From a checkpoint of a small contrastive image-text model.
Training: adamw at rate 0.00076, 6400 steps, batches of 128.
Rows from block 3 of the text encoder of a small contrastive image-text model, named by matrix and row number. Rows with one number belong to one neuron. Each number is 128 + 32 x the weight over its row's rms, rounded and kept within 0 to 255. All counts start at 0. Numbers have three digits each. After the name is the row's rms in percent of the matrix's.
After each neuron's rows are labels from the 100 texts, of 14976, where the neuron reaches its highest value: "fires on" is the input token at the peak. Only what is clearly more common there than usual is listed. The data: dead-leaves pictures: piles of overlapping shapes.
# fc1: MLP up (text_encoder.blocks.3.mlp.fc1.weight, 768x192), inputs 0-191
# fc2: MLP down (text_encoder.blocks.3.mlp.fc2.weight, 192x768, transposed), outputs 0-191

fc1.302 108:116157078132195097112094163142128172179135157061089139139058136114156154172160122141136111090114108169104147125089135153168126088149182139155119134146138191091143083101125106093152138157168142105095165117121125093130140091211145160159076130156155133153071185177098101181120131168088114090105109093103136086088106057125123083166084119121099070091063083120112087086114090125108125160135124076192127137118120099146142081143114112167156145122086077143139125117081180137108138114115176089140175065094081123121108051133142159078145138121090141080070141148082104139144145146120121155
fc2.302 106:092060196151119113184098117135152173088150112121079142156127106092121164094099031163135173180103138113111136174127178096097101157181123111121125187153160114113166154150138105162202112160132177164135149093162119162132135102145110088099136121110150094098185140134122129128125121197060113145149118149105048144097163134159149169115137082119114082123167117133118134052172143150130084084095107099170155120186097146153129090116120093144121115140096150134143095149145098166067131123107089155152098081087068125212094143107090134090159137139121115175138101083122113131120135149054159166
fires on: "hexagon"; "circle"; "pentagon"

fc1.0 094:115076095134086129108148149089087083141164090120116134144071055160124171099135148143111142150163135114136139164183108148104103090116159115169186125101128139125124147162115102076181109116178154091114114162128119140153157157170101136162147113183085135095096071144135086125101110137114152153149102147108098141152133139098157156169080101071056157151109103156067232135120065091149107078127132156124094110150090180102052094128097121115121155130116136101127106156102098112125141079107088124103086164145171200147125117052122069091076093114144090151093152126127089137125044126091167168
fc2.0 109:150104148139161197123179113056119058152153093159115148110093119121144131118147184156108108136140150100120090094122119097087179084135122107112135108125122142161165114070154177061157082149193131143119098098112095163159045107169098126114152187146135119159122142127219133106116134132117168133125154098161097138117173139139099122123174163165150058093174045120132160160075150135166156191119169136150154144090139151152181129086147149139117077114121121154132141168117152179145156162128135190117118066152124122164144179092135129108132103100137162088186101105090106142156098127084211155
fires on: "large"

fc1.110 100:157155111139133109095134154150113141125145076107142156112134072156090136142136094123105143129062151142130096153140120193100135111093069094093164088113167073104119177093164138091085088111120163045117147151157115128108165124107107126118149170097134124115165097152146122124074104185225150208165157127092143138116152122113157134136102150098103108162177111092144102137138140150122170133156140141087122150071083038075157144181141120132107120110138108129129180073119123055097142089161145178064123197083057153087117181102131115100107109138124096144111191126113097153164102109158161076
fc2.110 096:113178150118149181109172193112096104180103111167097111158158136112152124125068123138057075130175129160126114114163113056153133160103083110079140112179130114158079143111085173122129072158178059175147152209171112108150124108149078098165187152164116160142157145110152104087098137172114138061168129116106114107156164117138164141130126141144135107114132123084097157116146108126085159106184166118105150197074175143134155112123090166206177119145145143062099110090080076144098173166112102140105103111114106104153137160151121101165155151146139136083182106171118164097136121155151156093
fires on: "colours"

fc1.78 091:100112147094092128085172082071174192165103094172114141135136156205114163080128106154190076136130068114106137115150077081115107136173142158111108131170074108130125168115156090105100105120103132170112104095131105136135110116165142115187094170097078104091088139136143110098129181121119136127106051146119120156162078185104115099128125093096143112137172119100141092095140136098171152111156121206171126142111143180145207111177153169122136128169087169135191186177128105161088147108113159119125136117136130119129146160176068163176088115092175136177167152174128135069127122119086102169
fc2.78 101:162105159131161108071116132182190122082170186145099128108115096096109124099138124128084108126124053121148171169135128153107172128092141093154094158122099078137135186109133055106117079131188135126160101162106152175129087122113116139171118156051099097132146182146134132139113102210075135139083115160154108134102119116164116132100080133192171128123050081108130146112112136140169160121097104121139105122106155103111090081150163089048116114135112094160100175122083154126167210093133179143127123071184114153091090162169089110129142084128122179105059078164129139121169131141128126134
fires on: "in"; "flower"

fc1.749 101:195124182111153066118145134160148085138140131175109101107164088103090150139091175142111135104099176125109117141099157083089122182145126139123150140147140106101116146147131105122160090115097120107155132177110189157165104205118080167038107109144135122122156150101096160195111156105092145110137154130099077159111140081159065106146156116141140136133202185148180069155096114096083131128136116102182175186112155109117166110191115152163185129076136119182172119114116108121142113076118048108163134091106095144133132104147091124182164122026122110113128110129099124186102107100104114147
fc2.749 092:110106109108110114154151149176144130142137104113179144144145208069118106088116052128095216076134174101105156083135109156152102098148158089104124183163152155098032096155140165116126134165183142154107090148132126130179160112115114146120146156123113137130171129135067059087114132141116143047109146075126109093147167126115146121125130146129084051143109109167110131182102178073136083122097110107169154069180189147130115084108098092097108112139143155156109087104122122205159094152105107109101141148100111136085102189119147148117115071080089083116136109108089133123169168134139137091
fires on: "frame"; "ring"; "of"

fc1.679 095:117136211200099198109128087070108138117157081153136104127094149139116095125105131125120162110122064049118074158134074140112065149097147151078143093132125138141134120119059090097146108115095165166100120126104118075128127139138138102159212094106165125107128144072098124153187099132130118195109179120120172080145148187126135172181161073179130148133142100097149145171137132125122141089088085095124164144132123070110161139096117141159132125095141111107119134119121137139182133054100080063136078142081172179156152142121094120117100095134100094203139109080189141159119121130135102151
fc2.679 105:071200083125077105161144131084123074189141130064120129195121146060086155120096178130102136177189157119113128127102111115114153107137123139089119150121142190139192124109114078096164126141102150112124160127113175141132109117223224192117044133119135159145153107152114163145106145120135112152119132134094170121121168125119124073181172107127119181098141147122111102128199093126157094122131137124123121096147099082079044157145096127124123123138119116085131148074164143154142091141069116121135114149155058121167152154125074134159128060173150118139096125150115146100109080134109129078
fires on: "rhombus"; "<end>"

fc1.341 102:100130180134062113130076133189147172154127161184115116127176188114088106154115127101179061109135159140130101134131150121124139071142143107083090118192138097105095107144109125078199087155135135156111135123178145121160116151077138120092122217118145133105168122115201114140095148146075093080110084139123149105144106117140154127111114112097103114163124122147142105117110095150203152137122173126118216195095112153088105110103150116177107058133155070149142214157152162159135111123117148116158069118116127077159111157169097192123107149129168136165075162185128134174125108116117093160
fc2.341 105:100110180096139170089132133128167081134186169046131094140161067133145111144131056151140138129137111095142141174103125115132154110161143067140090126183141126086101107148185147101132092172134056170116035099183136087094054114100102172129137106098146158100089095136174135124116128103117136112126159102115156143144143185116124097164121188156091130092139144157104162092114185136118098066142119089177163120148119140162166159097163122159140195102134159088055117152093128176136142120097123140129129158093146086113132165111175098115133125143151162109203126125169061138147117097069181150
fires on: "large"; "vivid"

fc1.405 091:156113134124214130040184096132144032123107160141127089099143101147108183108084084147148104080138129114092098142109133126168081153184153097118178131108139061118093111165116139134145136061122126163153114108162178163088100126137111177043108136138111103175143120079167096139105171166152039112043091128131190169168163129161125130117111147100167122142102136061126116066159139211087125087131149112142159118132116095105131134149120112117104144129127115179092090086123141124098108089105138122177142144172116131083103142106124115142149112148078125137156107158104123111148108121068148179
fc2.405 105:139130105113120175070130167086113099163118146154089110160165182133159115151181096101081094135119118160173112112171138100133108176122137177132106180139129102081081125148156056114172152192132103119149104185143120105184146121090100163122080199090089182153074114100148100109138131170163121124166119112099094158192082122157132181104080168116122175101121149058122140104129135106120102121126133148155122119122123127109146113107073152146120108145095140097099067116111153181118096083051114158085140148125134122124131166132152100061117133103121052208082086082171093163075179124162132105
fires on: "frame"; "colours"

fc1.401 110:110092089114171152122211090078044190129109131133028141186039064111067130086164103122072110113133104143148131103106201086132112131123140076167133155133125107141134134132120137161102088067070160126144145155125125179097118121084182154097137108166156065137130122181120169158168118154091124109129112065120122124122175126174092127101159118148143134135124112147124148072122087105158135168137162155073152136142169104159067087145110161176094147117156128071111166080136177110097112122138148117100114090112135178187134164094130117167145134116124184108152120108099125131115169140136095111
fc2.401 097:126089090146137102095103094148159142102120104132162140113157142156122152104119101072136162094119145078042095102148106111129122098116224127053106132119184075111155067108144118099111151173102123129165102151106164094066121125156098139152126075168116039095152093072171084122143142096133121098174134099108132104146104181107192126138147107122091089178104085179131125129093127112107125156173115174128101112122084108139076054126114106154157145136132159150098072120100115084146176158195124111158151192158102132114090121101160109085155123177125095103101127100042122066144149126149102135
fires on: "colours"; "gear"

fc1.634 104:148126116198101140146130119143090193100102120190166108168119207162151131086103138167154132134041164128118099116089173119105129175138143160135112128188145111128193142163186118104107157130111192111154061087096122093143086085150146102167100129162133138137137166127196116112136102076106126091157127134082157147174132108085088111109100134143149100167090063160124126155111122158138138097107149146102135160140128210120097085153147128155108079118133138130135107154115154149078174131027139213137165099096124133156113109119168144103134150119097081206114141113075076148099109177142148149
fc2.634 097:060164166076102109154137143170181143106133136108142191102131108189104101132155083104100162133112090099101095133124142151068139128097137072095145075208141154171156191109123173155074196116169164122106205143115103156128128157102131149080085153099076176125130156080104109153160187129099153153134125124137109149151152099104136150089106057095111182167127088160142168078132126151149112146167090164110112141134044138148141164173119148168144195177139119140105142064146162123115168155173146140124170094171109161120114097144117094137152127171149177123113198136100158136122130133163159120
fires on: "rhombus"; "of"; "large"; "pastel"

fc1.583 094:109131180142091053142135170112146136134126132134123142173179078126142069187093127096094126089129057095159152165090112084120124116211089137200152097075095127133117128132131122135152047118116150070164128166101113129106124154173160171102099116156109146116151160071125098147155184148088100164123156125138177108143213134085181173123084127086144176133115130148130065104158165104123128113097107154109128134139125134146108056142147161087111172126135118106121076183136079120121105135115123140101167140047108153165113154119106182124086116174134168174182103123097126141097097058169141120
fc2.583 100:152129145145073170080142120061084082188142129105190140112103135137140072191092130114192182140179105171135101135081149164172126119145072100111110148095119182095091143142083164102059172172134141154144127155140108111089122135117091111169104089101173137126179162086142148159132158151080136131093118137128079094125139093138122145128078111094104139076117118095097184106191077111108187127110133113178106124100141141110175094151118076177108073121138122100118099141155119120095133114145151116108141103162142134120156097186169195104136076155147202168168091077154096146180144174095099095
fires on: "colours"

fc1.591 100:164127165145171207140184166115064096118111136118113134127073052115132118129120070110154138161116088063131117086136061126104161101104127179109169144150130142133131118069129124161130094083102135071131134139147147109145140154094098127116084104137169146116125116184158088182194096145181149111123131137152072148153117111120106129152103164093108150137147123131041097161123108188120139145138131124134087148065117131166152103119150125157098096100175131076141055159110098127152156080063091126088112166186142105092089095146105155123077177062083088120123145096160098187132142179101161079
fc2.591 103:115146124172146152091147062093135150152206130118139135171137145135115173124143151159142140104077168125112118096168112155105134162119150143175116213144143147137120112180118090106106059086113119093151124148121173154175108198129180129139151143094145127099109181114117103050078136120210076149117146075183132092130173122070133159115161139160114156137107150132141115159146122125090114089091103140124137077115112118164135142154166119071179097082159129125008105087109142167102198113136145099159119144184135132111130148117197153070123077146098104133125105103107142134062161161168131114
fires on: "in"; "warm"; "dark"

fc1.478 110:112093122167094130092165168113165106114138095168128196151137101073199089139095155138140111209115127073143122181139116127130089087070114182148102154129179140108160076086157092182137129073127133142067069108172160150093091088114163097154163084193132128126155136089160102111200099119132142097076137105128157154140086172110099117129087121188163124174103100119121119124142081096171112067134115086108167149137108116087194178146105159174136124122098133091090119120173148127081133123137086133137153152087123116149116150162108087157131172116154158145144119135037093107124158192159131147
fc2.478 102:153103135024086135097088106150142092127140107082098139131135104140145141176133139157178131090107047071170085117191119121087140109103129139110158143176144076115118147138086168089089181196128133133126148158122174115127125166128172140042147089107121117123123119108134083145153180095145139128144188128109094193164175140173067181103147151147113107172204109111114068133129156078072091139102133107132119121139097119162137151234136073124159066073121102132101135148108090087147123160184106100171141158124188142096110091145106130154137124150131120151118144111117147124116102118115134169
fires on: "rhombus"; "drop"; "pile"; "ellipse"

fc1.604 099:159135102130102085132118098126150144158146044151141112138067137114113077150091076093101084146074097133142164141132148131152148140088164111085102104165097079167118107145167103132130121106098155096121170177143104120135155055137155179115124193072137067138224151150136111162131166185164124137157159119134192073146135123159089112098093085130148100115133142137133178109139115131137202088133079163117139165156055067134181159078169131157093106121163070158128174089127156144165098072071133142141106085172139128181086131092121140148101129149152119153118141113150149163074097117162100157
fc2.604 100:132168112222143093141142111143125132146090133147140144129152088169135114108115097148119098120134086116065145136109176169105065076134141092126101087123153162062119123113027113086121102214146126110157137113158134158095115120130140137103119076083130116117146135143141061088142097126099131108191110123079077117157123076168172144155150154098074099119080063102107142106119133088127153135157173116141097136126074108113171136124089056108118163118097071132140153150105110159060140102118073127127088131112095150077086136073089113115115097111067143191114142174101201132154148099129137194
fires on: "in"; "of"

fc1.291 093:129165125147057108159133129152149152152127093140140112143123077108197150132149119195147088168152108113083105165143123163084191119140101163083109138129205161112103189128114091115161150133192208133109118194151066122120128104194103199142123145163111084123123173116160124095101093119127127094117165138120169154151109137172083085135139185109151163115134106095151176179169109062089137173137089171167125071137077110130175114116048102111170131104111133102128111101094138166132156085054070134165142127131127155067140158097098119102084129126132122122115135058130130104130125079130149143
fc2.291 094:137103102132115126152132107070141173094158105140132135127096138093142146187167137148082121119070150049140155184108120147060118108159199093088118147119104097100151095087105082098151124103161091154118148133094132141111140178138112129115174097180162071094141160096133126105130093093129081107149154150074103198151101142184119108181150117074054144131069140196113159146161109095158112143156154121120129195123158112171107125074057182132129096133103104175147092148125129154176151097154178146119169137103159123205170144167102122078119203129099151155171105114142100152110119128177126097
fires on: "in"

fc1.576 114:083188150134151175173075141127140078123060103107157128100155166104163111160126075137089075151141113210124105090128126056135133131204186181187096163135093140098070129120138144121136075110153168091124132135124136108179116122190099108123131122164080114098171173130105155167130121144151138109115134105083097117122135051180128150169120125103132149176112132164091078117139103125115200137124102138112130129150142125150096124095152145104068193063139154150090069136110129194168112114138156076136183091111083143156169143138162070126162114132103109094152092159137113130171171091163083131
fc2.576 100:166125077122118111142165164128156135149120109111174132000160123147141160109137133103138131121121068111111142079137114154132135091127203160083118142110162140138087112147101167109042110114161157117138116188152137135177080151133113110120141145098149125124126134116130125090147164106116164058106132116147094123188129135132162095102123104085113122121116115186166129125106119131162134142102112120121103109140173144107175147077151085101079152123156173183121046106117133149105152134078125116115179126139095103102116148183075159028148081135107129109140040122143172149121235158115102110
fires on: "colours"; "gear"; "a"

fc1.133 098:095141100172145113135126149126131128093106210086181107162094150106118143153136088095125125135073134113118160089165159124157091150130122162181121114159166079059139163078169130094125143128123107165158093086149107086110153065166114137117129072080139118152079094110143147148129085120130165129206137133162115167142114122115094122182125119129139139169085185124078114172108073134138118154155172140149142115200150156211140101132131044123174195183137191141117162100104154129126128092127081117188130139127147139115173142148101092113089132121160071130102143124156079113170072186174182094
fc2.133 105:168171117201100204170134136156096139084128080146174130117102163164147166141147109125122109154175174126130169136168131078123126126113124102145199124117156155152071125147186147122095190124132167097199145103118074157152165109099150124105128096100170085139114104083188129105135134085112122103123113133107131120110150181151150151153183146136144156088112134124101131110130140153078138147163130146152043104083119138117173134130198205175099116098130150111175151135153077136118139176164156171101094084135130137073074156120104089125158093062104112129126146154091104129095128213203182099
fires on: "in"; "large"; "a"

fc1.292 095:175116142121150093133129191113119072102114081144114118099156106140097129112128161056182137105100125128115137126103112111057125084144188131124105111166106108076182132162136105117190062176064109024112097150170103087125132122097127111095126090158111104064180155123102084140137140187128147152154099093109161188172191137113127131180083142189130120181107123129181105108098144181107139121122104149153130176106141092093203130161130117123186129112175155150100101189134095105169096123143087120160107136135148192183168157114106163149132147095148140134140157131115097188106181142136130120
fc2.292 100:133146152082087090134145101124162154173175160191133101158116091110106108092118147108125140162146122141142127146127073119106117156134156154225135148154196114173120081091186191134098150137083152120159121094128089112129136109161155121128154142094122160166202176158130184069128148114156129069110111079154175115070145143139207150101095137109107067136131084147102110102128143161111099131205171155110146135127177130103087155134138078090138239097158148134130135130066123150165130108130131095086117152136169105127114070088098105115147087100096118136111098133083182176114168164084115156
fires on: "frame"

fc1.393 093:088139144094109128122148117112115143156089052120164110152155124117101078159164169139092112136133135125074068092064106106169140097153066108130060063174112120106195076044169158111156137172173067099137105115125082083118104136108114155123071072050132133121174165097103058137126125073126169098118135109153164145080116195110113147150087157132122110091122093088085147104113062144128123123069151157129099129145093171173155109153126124190121131109106118205114082122131165148138123127144113123150089148126153147130148129168113157127128134139115165086170123075128074061124122143122133090
fc2.393 101:185098162133077101144160143125099110127179079114086170116149135099176134122114104142107168152099165198148114142143114094123116152121124108146164081093077151044171088161126044124120231114090117113139138120089134102100132083152129089151112153122114102059203101190108135134137164084135126155150133163043120075124159080082146138140138113204118154137154167100157101136146106107166118117151132127134098107139142104132147113158106142113105113174106103101138091161135058076078191106074133164180088132119101163093088099156131118105126135109172152080074132137086117123085170103137143119
fires on: "hexagon"; "pentagon"; "circle"

fc1.575 101:086173185128160141109110137132166104119153125117150200130104144154150177176121091136112129146150150128177106138114075204115081161078131093110079171158106112080103105114164130121184131160086080115093107076093125165088168176121102113122114127155188123144118163143108082109157085142160157169072101108132143115196123125126065143158153119113157064135110183055098157112145099048128127150089089169106162130134155126127133094143152120168123122190119131097093172093080107097096113169167100091147164137150085141158104181184125092108114082087131129206093121113151141113149100123160111185
fc2.575 106:084140144096123132175050108110102110139131122104156183123124139148109154140127142190118116151111130144051090193155125149162102155082112133173134115106144127125144220178151083125108114186175144172145173137126140160136122177119116118141174164124106086105089103075093177132124120114154074103157135159107105097142138168186169135109087104113157131120129146140100087144160141164098105176091081155056103122076094106122200113119068177122136175081077100122123095106162123104122201178107131101155074108136172147142180158147147088128109132074194120172199115135102176101116119115103138139
fires on: "hexagon"; "pentagon"; "circle"

fc1.692 096:093151199116151109115059085107123166106137143090089121142129109092063158113152179122179144157138135142131106140191147140160146117151125124127158111138156199059126122118097133171147138121189102142124153169123128136121100110117051150100203155105150110192155159106092163122077150116135146111112132150128136103149108045097133148165118120109143183129104139074094086125147130120129098093143127149154109114139087094135083071123148134144201161160107161139079163159074128120139169120071132065126124222123154118118138170143176136081129148155154102127120026151174163147132075098163119185
fc2.692 106:160119112101132175113153171153138142154142051071121167103134130149168174110139154162073123143166160112124205131131139138101135182107150130118159101150103115169163176100082054198069146145134129097114111151112121105119149155102143209148073138127116086155105170098124119117132073141157084105155155134142087119126177107077207102124145194144072157157108099106133108130171175166120183161154113177146108098114126113200088190064157102095119148149106167154151112091116135145121141145109125113153074111188161128091143088062099097148122173134114110121136181130133132149126082121071147077
fires on: "hexagon"; "circle"; "pentagon"

fc1.167 093:111109154151124117167092078180080113129168132070092108126175100089106192143190158120140118152131158111130222115114170127078151085075147076150152123162077074095178110119125100155122086104154175184074063149092145142132136131118127132118118136174172191067156083136120148158162139125075126118143171174140089099131076127135127140163150090166120089161163142149109130128120101135119156114154161132134177091093117087125154140144151137159127134201140130087123158189099139087173134140139096167117119150166138153137127197135121142124184096155135073139194123078155181126137181080191115135
fc2.167 102:159098060064106093162168110131110186099131124150110094102125084172116116114042129124151159106096162052137191109125155144115140138094092100085112150171123101127084139190087141123119178160118105124155171139123144138171147129083086159106158147167104165112105053159096179108164147120196152141182158097073115090150201106099110122129193121091107155062135114126102133118136147184113134130139152105106115118138157164184115141134117080172075114157144206132141117147129054140103152142169164139090128111105098167108115139145105163131160154125139160112181145103133168187072137139115139068
fires on: "colours"; "<end>"; "pile"

fc1.467 090:101113169135156201076103153058072136086118122152108145124135103109162167137129141108086137193154119165120120086133093133097103172119165150118082075134143158121137170103118105119144152115182103144147086153106136134102158107115132056127124117140113116164184137199119129155065143172126150162119139168149153128155157126086186100147128156115110123028154171119099071131101189175133099100110167136144104124119142118113108104172132174115160157110129170117146107113162140131130136101208119124064125190133140065126134121115086164082096154142169103075207164136154170121120111203151198080
fc2.467 095:062043161114080128098152120081093149127153140135149105154155140182175168098163142145117149089170111098144150163135127067120132167083061144160143142121165118160094161158149145094069181160151100120090168128193157181072113189133116125141119145160134065085084195114098145138090103135089114092093110143138145126134095139127143178119173145087157166130136187167151172110104180106135137089088137100103110096131175073158082119116127068153173140183136144105107135119134116092155098133073076143107131143158198189112102106153126123075130183147092111162066128142104143090132163121131127116
fires on: "large"

fc1.414 095:138095119178152142153103113118144162125175121127096135145181163109136182161119118113144096111110120143124082158150124158165071116141129127137129089144171117092097154089069145191084134138123094124153182111060157152139075178116151048116144103163180168061057183144074114096189075106075184095131121145128121126136101144042130234137175123133130156091181111105163094159170122147131115113102150173154127151170072150105128133098132153125183152139089103094142139137117107163112157116138079096112109106117093127134138136146170056166073113169138114169138150124131153149087132076110138165
fc2.414 102:100098140137114127164123152166098078164132147176136150171132107163119078102120148148104087173129161160156161085111059082079150142162129134124149049122169106102172042117109127141123102127135113104148143116133089109090115162117086128076100114117152100143116141158155105121142117143186086145109045120115087179111224142122191124100158091141112136160156172161158133139117100123153111076144112132058160164146082121126140140099086126189163167182154084132099127147165133052158149157120198194127096151159097166086143094141122089108132100187120135148100096077130146163106105098145194125
fires on: "circle"; "hexagon"; "pentagon"

fc1.144 097:087144106154148150163130110131124096106109085140119161134094155135190154150140121116106124123110147117081146147150097073109134125129069070077161159137132167171155110112133075074100142057184100142073156131123128108177197110082090137136179163097132152067121089145159115166162062124144130104147153154083095106171138128114111129134161105095094119185179115087104115144104181059163148114092115107125139178133127102117133155118141041155123158095108122085121138158130181138143105097056111164109198071115156091123134081087150203117068149105129151188189150110185126114135112132110140085
fc2.144 101:161210135144149120161124137122176131150133111138096122140137121074166074109117122146106155056168092152159181079180060121190178087099090170149118138082152130122127117128164092121161142125147118152172111180095178118136113175150112183099111152092097107109136124143137093140154152166117154154164109106118111119108135139132124141102092156075122111132172110152084149136057125096077153159138162132144173110128154125197175118124165138159149122186188195175178125126117096143151152142149093147148061174134086143069132147126126120066143165176153101118086095157096114104097196081172168202
fires on: "rhombus"; "large"; "drop"

fc1.754 094:094121153122188112137136121051120058119081072150185130144129083167133099108078178138147111146063135124110072176105147147109103106171148053163121084098119124176170135139119107132145115101132130177087103105131123117132097067166153113174080116125112129174066150144110127107156141138116077068166084101069118148116128125168075101103120177145094172151136099127116151076073093129153091137082139148135160114138102080099101102126138041086149167115147093142147134080080126163103063143148166112139129136090127069177119112129122124096171154141057115121125163181155114156141153148065090157
fc2.754 099:112081110196164174169180077105135137183103122171150196083125136127193105157110132175128126123111121139095142174147163172174139096133102168146165183117081115104109144115066111112105148097147129133146213129107156170151126129145160107126128209059159091067106174109132120122172158079159166147127164176136139089090116107127146181105105128119129099136112102134149113143185088105143180178103110133123101151166113078133142138134126198128116136055099152146123092184164174113133185141117120147136184115208163101153106105155105176107159070088068130086112136134115147153140153128131151125
fires on: "in"; "of"

fc1.91 104:083097125164145156146091102056127127089161099171095183156154140108126138201122096069107116135140114143121136137150084129157148088172100152106169164173126143137153175132105078153125153128158163135164150130122154093195093113128170098157080153111099177132158121145116157115085145083119143139132118123129182124128175094157138170101178173134059125115139092107089105109141163114165063069132079157144081103159125057054116066119146159140166079114139119076125110134135097122117171145140164114159050116126127071138086135103133102130133089159196066125140171189167097199122090101138105121
fc2.91 094:123155170204088182136164140111165111110126119160112131088137076106177068147162133070165207102185132120107101112124135091136163140149139154105076122169111136112080160127117112061122135155123131050112144067160108112130110163143125143149149100117168067119094184054156150123115160089089154127088096093126125093144077120132124060126099175097180167155173108157103142148127157167111084149130140135102106132170163186121111191186092104154145095150126112115103120128130161148138106118119155164067135182126089197074115155125191162167118151151173129157165137109082131179155125132172146109
fires on: "large"; "vivid"

fc1.580 104:116119135120192137146106149144148153127152163100055153112082119197090064152114131108189091135152128144100049118137127108134166062123182128141136126115133114112104143135092109063129088125137115103154134123147138125195221133169110140100154122100096184130121143187083078097135184159077170075138089107075098099108111120122088095173106096109055115130131143102098090094103098154156114098092148112157144165127125124082120105119091140161130080161117170154140131131213115144104133115119213110084115090184107142149134136163128093124123183095123077162170061098178104137139102165141119133
fc2.580 105:165129143121106141160129155089121171108075132100132138086146112103169088122101083141087193097061074148000127156103148133140143116099062112140144089134210120130160148107105130141162134122138144125129161141127084172179143142122145082176110130109180120112158162109140083121132141200083084068154109114094142136115062162105113178113133069115130145102154135119120138199117177103108114114114107118139125176076134113181137116145099082110144111135098114199153158145154164142154173138158111140193109108148130152093161139048074143152107131145168138147190106110130129131154155096073120062
fires on: "hexagon"; "circle"; "pentagon"

fc1.700 093:107132135128132101169145135158128173102163123116107155144110103160121157146083113090164139136121105161129070098127065115102205113109124128146177125118096085093144098091170147097155170172183081146140121103060147111160176156108167118122117129161112114105095197123193103154110141177182102147065096145127154105093074135131124083160112123105139081115162088121167108168106169054106096190086137141143193060169085159101199168086103209094127147171136140120112117105159079100121113159131164098164148177053119099136067136139164135145104110113161132116081158135145143106123102131161127159
fc2.700 095:135106145134084147095098133154129091125136129145096181066114130139125160109143069118135104102131112098124121147152140126118133129088152085115120135068128145117155169170190125123160115115167176162092160102174142176146093091192136095099129169133134161119088112150130134107084161107164061096156135127025116117081114138226131137116138127120093137173117146106102064114177107173111146155128137097129119152115103101197106174182060130156079151134087146127126123188122126108104162082123171075129098106150155179141112147199131040163146107072172120079139070117162168113113122127109150061
fires on: "hexagon"; "pentagon"; "circle"

fc1.313 092:119136101159163093100168141151128160106149129076143073173139053164122093080094039156133131077093134068129155136128151115182146172162171084153167135151164126092109150147113111142154086147150098161136113081082166112110108091084063104085145079144068084176072114163095095145134161086168159150114119133133138172113108112070109115105122129067087096135126133114046120196132116131116121072121114126141104139139113101135131176125120172154125193114099094098142152123184160169117141138166201044141081135168166156153155131122119135142139136141062152122168110119106102156106131169163153101
fc2.313 103:144093100159110114140158148140093017079159132165118140088119079147112141163155154133147083104111163101100157179144084149087129098146097131143171115072113175158123129178154173101060063150110162142137141162075102125149157126101103122185141137094140061082133143153099061119098120127163124065150110188154132073109122108119110133110194134123107101107137142126085169181130095126095107084145080132084124086149131140153183143210059109136107164078164167103111108081105163083140112106110123115098179093130048132106115112120120102088163127147151131136115125100084123159080138113115106182
fires on: "colours"; "<end>"

fc1.702 095:137199153123115210096134149134087104248106080110108151147165136127098143142090156151142146170178125131074107122134111097154079177080121110132125123167075094072122101127104191083143107119180138135169078131109108110128101108062098136164117032135107098145116123139147107114072101092086143117181190150174157132129180094119140145142092108119122101211145146110201140101104130070108126075147179135110183120136137133054132102090122112232134111107149116113160141143156140148119145169110084136115129142120139167147145144141111186125120105119151165153102141134133095111134119102139139122
fc2.702 098:088121114099173111097106158112127116131147109164155121138104128169147145155078108124154147137077124219135081177093141065183141092064186142108168150129158184149102142109082091079147153108117145154091147185173138168116138125138126117157082138058108112117188146109123098118134145137092121119088063119115124133153144141141172160067149116182098162089108133121145085166076144142174115097104154101141084107126181106133138208142117091111140139104132121171181157097110114164131152189138109081136158147164119138063144104134133110181165066116123195135113102055084140082127187130167118079
fires on: "frame"; "gear"; "ring"

fc1.620 093:177132143093137102144141185060081123111128116098127169170089135114107143122131102090131094120132097128076151134113129133182105107124148109075123160090182061123148134101112154170142091081096136099159157125063122089072124059158217083146117132074086170079122137091172105089118084120078130071075068110103092143111136068088146130142191105148117133142148127125104197155196140145080087064117136132085134070125104121128104151123144111182174147086151132120105168129112092075103126089128094075122173154143147165173095118169125135160119097061108103116144131124101142096161152130130155153
fc2.620 110:160115136144125108089121128102063132040164103096140158121112161170080105140118103158155146132152126174080158092095127135108154086119161105148116110094145163183173088160110118163181135149170170125146126177150157126121077112134118115132129177136171137145087083137058137194204110157132169142150102090127122105099110131122119181186160145146106115110102066141114182115160125125186102077106114172145114150142131109125194180199134069107160143103132122110127145125113205167140129180124086187104105150146122058112114137157116128129107110113178165119119158146189190114143125077152040126
fires on: "colours"

fc1.381 104:126055077146165136123127123137117115120113185150154142149063154142123148120149099204126113152181142122105145153119159125163151153157101096181085174155128130174146093082139158091174143116105159098077120076108109145116092156099122103129192134170170157090105168085109081169144181150141172154139156102169124091097150139124090091092167209150125100142116141179131105125100177177105090163135157128100142080158160184162111145171183194155167093137165117080147132093144108218145158114127082147117143114154070139102171099100129127121137166120049111141152121168107111141093093144061147137
fc2.381 104:144196125160061159165189121088156168118140117147170144154144105127114130124146072108078147127111071148130154142167114092115157135114108146133101080167172139119149158120134160124081177140161072167099132078136119152212104069096109133144085130154150149168136140125106139089132153148067129186127092134142188143109146104125092062093188086141079095156134146102076111061095067140159111149125105089141166193119187158191147122127144103133133147151122132090089098137110084108182132146119112068133113170067136080126136129089113069116158084117149079116121113157149112108071143115166159060
fires on: "rhombus"; "star"; "drop"